{
  "text_encoder_fused_qkv": true,
  "muon_scale": "original",
  "ema_decay": 0.995,
  "epochs": 30.7
}
Rows from block 5 of the image encoder of a small contrastive image-text model, named by matrix and row number. Rows with one number belong to one channel. Each number is 128 + 24 x the weight over its row's rms, rounded and kept within 0 to 255. All counts start at 0. Numbers have three digits each.
Before each channel's rows are labels from the 100 images, of 14848, where the channel reaches its highest value: "responds to" is what is common among them. Only what is clearly more common there than usual is listed. The data: simulated fluorescence microscopy of cells. In brackets: how many of the 100, against the usual share in percent.
# sq0: squeeze pointwise conv (encoder.blocks.5.sq.0.weight, 80x320x1x1), inputs 64-127
# e10: expand pointwise conv (encoder.blocks.5.e1.0.weight, 160x80x1x1, transposed), outputs 80-159
# e30: expand 3x3 conv (encoder.blocks.5.e3.0.weight, 160x80x3x3, transposed, each kernel summed), outputs 80-159

responds to: ring around the nucleus (98 vs 12.3)
sq0.37:126122153123090108137140127132100134158141143110126162107105153130116126106114148148125120142134142157124127119127116137127146123135091151143177141117110111159113114110145108125133130149109158
e10.37:119158158106160139087097134134146164143118100084105127123141120134164142112142142110141118145142127143143139132063138184123142105152112102140120131137162134114121129124126105136200102165139142157123113141155131120087115137143151143118127177
e30.37:125154129182109106116115140154158138154108145146084101107115137113168170117190132140148149121128132117123169138109142170129188135146144142147135127143158106147103120109113159167136153154157151142119109175103105157136112161110136154134144111

responds to: crowded (73 vs 24.9); cells: ten or more (73 vs 24.9); ring around the nucleus (66 vs 12.3)
sq0.10:116145143126117130135117154150138133134109138136122133118140143112110098122122099155104129130128135145101130129099137106131158137137154110131091123130131137144117145131129146169122138143141140
e10.10:166107168175104155114148104137188145157124153118133142098162121133137110173109123174148119124109112141119131107141153112105185156131120112129175130121125123175119104125124138128159156139084198112129107088119119096179121142106129080093115108
e30.10:131146110130157170112122128121115161147147105120170159152177127133165123138190127168132145103135145105174164148114124118166176146169131149120160125168112175132112130109175157175142130138139141143131160164117132142137117150117137147097170130

responds to: long thin cells (57 vs 13.2); fibres (43 vs 12.7)
sq0.44:134138117121153116112144136063138130118156140168139111112123144117144115171138166103119123145147148112116143128152134124095087141164154130145148154143124125135111127132115126106132133124124124
e10.44:109135117122124114113144151147139138100120122108079147165155120117081142145149112132127118130151195135124086118066109157127126120168125141148106121101059134113128097107101132121056145092103109089119138131070111066083163173188118127130130123
e30.44:216119124109117112163145108148098123130130139128131097129137095120125139164109114114151111112110165116140127110112102119115113103113130119121103109115128084108104139138115135122127125138106129101122149111093127128141110115140159100108109136

responds to: crowded (72 vs 24.9); cells: ten or more (72 vs 24.9); ring around the nucleus (53 vs 12.3)
sq0.5:119120150115114125134132149150101118126171138173140175147141129129156152102163110144109147107127117125124118125116126123115127131141143117102157149137122142126134110141120125135118134147100154
e10.5:136078166119166127131114143102134132114113130127156108121090104164094148111155143128111101161201162141136140149108140114145101108111108145115136147118081106108107103087122106139170106153101116099101193124096129148131088130107090154132108146
e30.5:132168111173134098112114110161156137129113143182130104125147141125133144125171123157104148110125119106147165100132125136151154138145132146110148107200132149155148141124119119179164144148164167115124109153122132165158079159154148168134170119

responds to: crowded (67 vs 24.9); cells: ten or more (67 vs 24.9); ring around the nucleus (52 vs 12.3); long thin cells (44 vs 13.2)
sq0.1:128114120117158128111117132154116127126159088116127140106133124126127142074120136118140153117130121140139127128135109147116142121127112121129141133117137144160116126124132095139149146137116135
e10.1:069109169106178091109106083148136115128125118113124136136123125099120093173147081115115130106141123133151088163132127130114107100139154126108144105125115092129153090137130137123170155116137161151136217123143150102113101159129151104135137165
e30.1:102126122089088095120175165140141142087168104116132136116145137143114116159157144178118155150184118127145094124109123143126147136098134161148108106163144091125100096072098151153144154130144112169108119102128095066090148135165148119150135115

responds to: vacuoles (57 vs 12.6); crowded (50 vs 24.9); cells: ten or more (50 vs 24.9); fibres (35 vs 12.7)
sq0.34:133161129125145125149118125139126139101113119120121161134104138123145130123143090133078100134119124126126152132137116106163122137158153144122115119101179151161138112133117130160149102143110150
e10.34:080110108126138105117132145147126108118132143146095096127093124138128078127144102120139132150126150127153167125129154131140127127167158100134144175103120135145102135140111144093109132138088136095080167110124128161159171102155104090181115101
e30.34:197140128115106124146127136151159108178091125120142124108161112097120128115138159122135145114085154149107078132080124095147140119126099140160112138113096124142131123111120113162167131126154117125130106156080135082152133133133140135108123122

responds to: smooth cytoplasm (100 vs 12.1); few cells (64 vs 24.8); cells: one or two (64 vs 24.8)
sq0.50:141123137137133140134122134104083140130161165115128113133116133115122120137169151140140159129144138122137134150141136126130144129139119116134129148155119122115114118128145141138128126132104135
e10.50:159204117136104114134101140101086137112120150154124152083126113113143140106154227098131127126183135130146112112168107151178105128125119112112099122168155106161130101128130120136112143087131130144079139078120105107142149132182142144140147122
e30.50:171107119108112146207139143139119133118106114129153138117100144086130123153123143130118100136058132115119138123116097112122122109131098138144119170119139107138102124096116134097142146110125133124122117110051137124145137145121128126141129108

responds to: smooth cytoplasm (100 vs 12.1); few cells (68 vs 24.8); cells: one or two (68 vs 24.8)
sq0.19:154119119127106123144089102112117132148161119135084105127148111088125141164135140128141156134119135093139114142105142126096080122100109135107103117128095153129114156124142133136123133107136134
e10.19:109064092108152131125134096144114126107116152141100114120150126128076140136141179121130131135115131117159141100099144121091156173136129124108107100105161131161124144143125119114121108155165141174088122125107118127100140102075150084076091143
e30.19:086083116150135132172138125117122149120161131108141156144128136130118118113108120147144119125134137128125146139131136170150080105117146122109117135120150143098104158119103141119125133117137132153134180102118113172140124109091095100144119159

responds to: smooth cytoplasm (51 vs 12.1); ring around the nucleus (49 vs 12.3)
sq0.11:128124140131153107124125139122156131120124124135088108121152113145112151176168123122124136107108110135132139131103140108112123119108142118114124094121127133139111103135140129144128123133134144
e10.11:124106117107124170140137134148172167123110129177123137149135132143135107113149168106121099155150146133127181161116161081125134198125142163126135154137166099133122145118131103134146106123135122116141163109148118142104100158141152134153140148
e30.11:128165115115105100177092129135130124137161112133123151155149140073141161133163133158148161117157144094136147129119113151121162175141137151125176143149148123111075117119121146151137174152138173128151139127123112171137117150114120131120158140

responds to: ring around the nucleus (64 vs 12.3); green stain (63 vs 20)
sq0.57:120124100137132100119128140108084153144105104151164104138135152124135143132129138151148134068157079126138127169127087125166136112139159123110138128171097122127149157150164094116138110131130105
e10.57:100152107135152189115133095120119112174149092144162175083133184117097136138099118125094105172128103185141119117101114117144154099159123116143103129093129102088117130127135137133107147112160114101120128170135077123128115148126115140137109110
e30.57:136138144125156146110090130098102103128188116139139125101117114138111169077112103124155127166147054119117092137150174127154125127120135182127129118109105121096116083123167122103117149122152146133152130109148146150097189100124141135110124126

responds to: long thin cells (95 vs 13.2)
sq0.23:139141148128123104153105142160118108132118136116135138143127140102152119124116122141160124137115135153160134125140118150143160112168139125128134144134153132165133098137145126132145161142144105
e10.23:107106131188142160121113110154120135117125131163104142144164123114119131154113114165151141098103160106118145136133137109135130129158200131107126163150149123135129109163140130119145147164101152143136167144085133174160121150119144159116113158
e30.23:126108118152130123144154104144177137149144120145139090091154151126094094095115153120122159110154184126126143133109152115138150127166166113127136145105126143134105135148145111112117114148124112099189078182113084093146122145150161107154158145

responds to: smooth cytoplasm (100 vs 12.1); few cells (77 vs 24.8); cells: one or two (77 vs 24.8)
sq0.70:106117120091140152092143130104117145138089101085110122129157140125137123141138128146151147140119145144134127160128150150150113117142156162122165130130109090148156105164115134113134117131113131
e10.70:119093128136108122162111110132127136101124125107119134228158126085123134139118151098126101105139136133141145131132088137093123111173121150110129121134108144141124114129127125115116115118120131126122139132138122145154106166134124123055081088
e30.70:131121120109136137143128130152088173149159141162118152125120114126124101094073117124144103114168131124142139099120175177142090166102122103110097137118161119102151144137100129126108108106133111136141158137109128122153122135120144125112108123

responds to: smooth cytoplasm (100 vs 12.1); few cells (73 vs 24.8); cells: one or two (73 vs 24.8)
sq0.18:139133132089119094148121118140090124123112138144117099121118125130143113165121079151105152132155122120120134140134118146133129147147143133125148107126127120121162143136114147127138123135148087
e10.18:154120123141127102133114130133145124185147148161117079139162158155133153175134124148105132136111118165164074142148108167129125131181140073096121100121143125139114152134108128158100088111160140136097097109117113116116141113122154120073110157
e30.18:113104104121109111166149097164121162140115120131120135118112158113128090116114138098127116126127137120109158122131135185090099124122115126127097172125174115122069126088096129108126112102125149124122148136082146102155144151106110152115148141

responds to: crowded (68 vs 24.9); cells: ten or more (68 vs 24.9); ring around the nucleus (43 vs 12.3)
sq0.73:125116127132133118126143109126143148129123128122133113138108122119123123128119131136120117132135118131123131104137112115130121128137116106116127104144127134134116144118112114157129134114129148
e10.73:082174116148107137104144109111103114093145119097174120095081145131160129095136129131098091156111126096124139099079117118113088126090124165094095120140115130115132145138093122148141092103111116131130118126107128146115126164124134185131119121
e30.73:146085159115126121141124122129112126134117117133125103102151184159157155152059129086155113141139085178149131131158119148159085085082090127117148125124139110120112123086144150131122062153108132078107133065149106116121159111172134090144125117

responds to: crowded (69 vs 24.9); cells: ten or more (69 vs 24.9); long thin cells (65 vs 13.2)
sq0.51:138143145136151154127125137138126171106132122101126128095114141096108131094123136140119134169142161141136135096147113156165144105144100126104146157158114114112133106125151126129164144141101146
e10.51:122107153147149139119120130141105169145142162087172170120104092133132085089116156108159136111123151114134120152134139169133091152147106120149119114139116098055131126152124121102148091127094170106103144111098153145107105183123116147163144134
e30.51:137131166114110137078080116132081119142137115120151114147100142162112146111148117148147155146113111107128149115137119124153141131135118166192147115091123112098208094124119128133128149142100120125149153112132120123116149132123208109113129100

responds to: vacuoles (100 vs 12.6); yellow stain (41 vs 20.2)
sq0.67:128133135120157115146164149118125129111093155126112070131135142110140119168123103117116135146137138113134127151127116136116135125108141121127147100130133125092144156159146129096138109143143146
e10.67:100102120108130113138115121123164135102135136141126110139137155133195126108120115138112143135174115139147196149191136090105128112107117118096128175121159131143102150139158136165153115146165125153148121142172148161185144130124125108123121133
e30.67:139155117099148166168112131134140115142132170151110173149107166122129109083149139110127116125128149136116151164129129149140110117139131095096109144123135120129080135087122124121121140136124144134143145130110163122131127113144078124137133134

responds to: ring around the nucleus (93 vs 12.3); crowded (54 vs 24.9); cells: ten or more (54 vs 24.9)
sq0.76:128127110173109124109139134108110130113131183153110127105142127120118088166139120119129112154118131098140112117134108118113139125131124116144117149129118120101116091139121163151109123132149126
e10.76:178133156104129117110137109131117165162123141131121134151097149145163133138123120125133163124098162092153123103129144165126191125124109155097115116136135113128109106154117119158069138142128114100141082083136115179114156128100105079158090108
e30.76:102129090145090090143132129133134116116158129110130094143143133093100136135139153113138179083106116111107170134107107123132107148156110115120140145125121136082182116140139169136109114141127171126108086095143138166125098158095166151171114078

responds to: long thin cells (86 vs 13.2)
sq0.7:138141140160148157145130108117148116148127139121103124130135141141117142118144112131118142141121153119134139148097104111122118123149152114162160104133156142135121094118126123109124101133095114
e10.7:085106114127100129135113121126122133100130092117133133136149105118158071144129154139159106128151103110118104147134153102172090123155123078143104107113088129150115145150095147115104098133105134108144091183108182124170137115092085123148105182
e30.7:174116129094147144221092111091117115157136105154161108092165127115121128094099159111096128131136142140137141100134138127127077129124143111165096134115157106111121115121126109103127095119140150133124101127076167122136099110141124079137120096

responds to: ring around the nucleus (100 vs 12.3); yellow stain (42 vs 20.2)
sq0.32:156142092112180153133089115129108170171153125149111118102112134124128104131161142100135148103109124115149125181128096103142114136089121077146115109126107153089121140103121164095134122114106163
e10.32:115157112155118158139118114140103144140130127114108175150101101174157098150143171115148125117149128140116154130095140100134192117144133143127138120155128149209138112139132130083156166137152120160166129140153130135149087183105143153088149126
e30.32:112136129095132135133135151130134115159128139187124179160124123121136112118130112126118145131208117128133087139163155155156121134141174131119129169101148118147065116119157101133140132123109119148098143131149139139132126161120121136127165163

responds to: smooth cytoplasm (100 vs 12.1); few cells (64 vs 24.8); cells: one or two (64 vs 24.8)
sq0.14:112129115106112144113143120076119136125132135098135107123118126115117137168166123127117117132117119134103118133114134134145107116112132146104114104124111119159130129102120104140124110136138135
e10.14:112094129114104154153158129135126117130118140083163104079078114132104127132127184158120122109102143149138126100090099106165135100131083126128146131106175146104145121126125120142115094106175125091121120154155122114121132119138082102110133135
e30.14:106109139139142125188141136133147109112128125106172172149124098099138121133154119139134137143098150158130132135141121173154164130121125134126126119147182136131109154130119140129127132135129129131132134136110106169165146154057122109148124127

responds to: ring around the nucleus (79 vs 12.3); yellow stain (48 vs 20.2)
sq0.6:141121122137123120128106145166133158123125115123122110149122135138144125098137080130132150130138114136119120108134158131121102150095146147076117091125139175071169108146126119108129125145117169
e10.6:128075137156145100101126149102075138139100120130091108135143090148080128107107156137118131078111100115120140129129138126110161137089126150163140086112143087115132103103107148136142137147161122186183105089134127062125113124053124142156128155
e30.6:063115149134148108121116130133132120125126166130098129167096133189089094130153107123128131095163112135136126137148139162145126134121134077091134136131157156086129160129148080129126108123086107169095132131152113155122098147100115126136175135

responds to: vacuoles (72 vs 12.6)
sq0.75:131144138125133133141124137145106115136108122128129144132102157088138139107133107155103130154148126135111149123149122113119127126122121135152164118119136137117150117141112158147145150148160128
e10.75:112119135163123135134109139117143118152134123095127161108121105149122152082130127141109071135172126115099156159141103116149120134134075168146145136141150132104106148131129107094164128134126104174096199083128161141103090134178091081173159143
e30.75:156128127111160165124130109132126121172134129146115186150132142159141141138132120128141138115121113113107137144116121138136128158115159124100135148116118160127214136149136134110150127130113127115147123129182127131126123131128141150120114122

responds to: long thin cells (100 vs 13.2); few cells (50 vs 24.8); cells: one or two (50 vs 24.8)
sq0.30:127133146136125104115144142142125128115160158117083146124159152142135115125136121126105148119123138129154150126107134137129144123166161145128136150147131112093132123136142122138124116111123114
e10.30:115150144132107135152120120107198126100135106112132128155133121113081136118117098140134138129100159091125125140129125099041096131176135139095172141141168102142127105115141139129101142088144124148155117130121139166127138155171142160150174140
e30.30:169131097123136125123121098168120152144133120145098133119134124141150141096102112121147146075109144101126166123102160133129111139121150133129104118138140129121203122135107144107065126111135127118117139135128146132133108092145211116132114104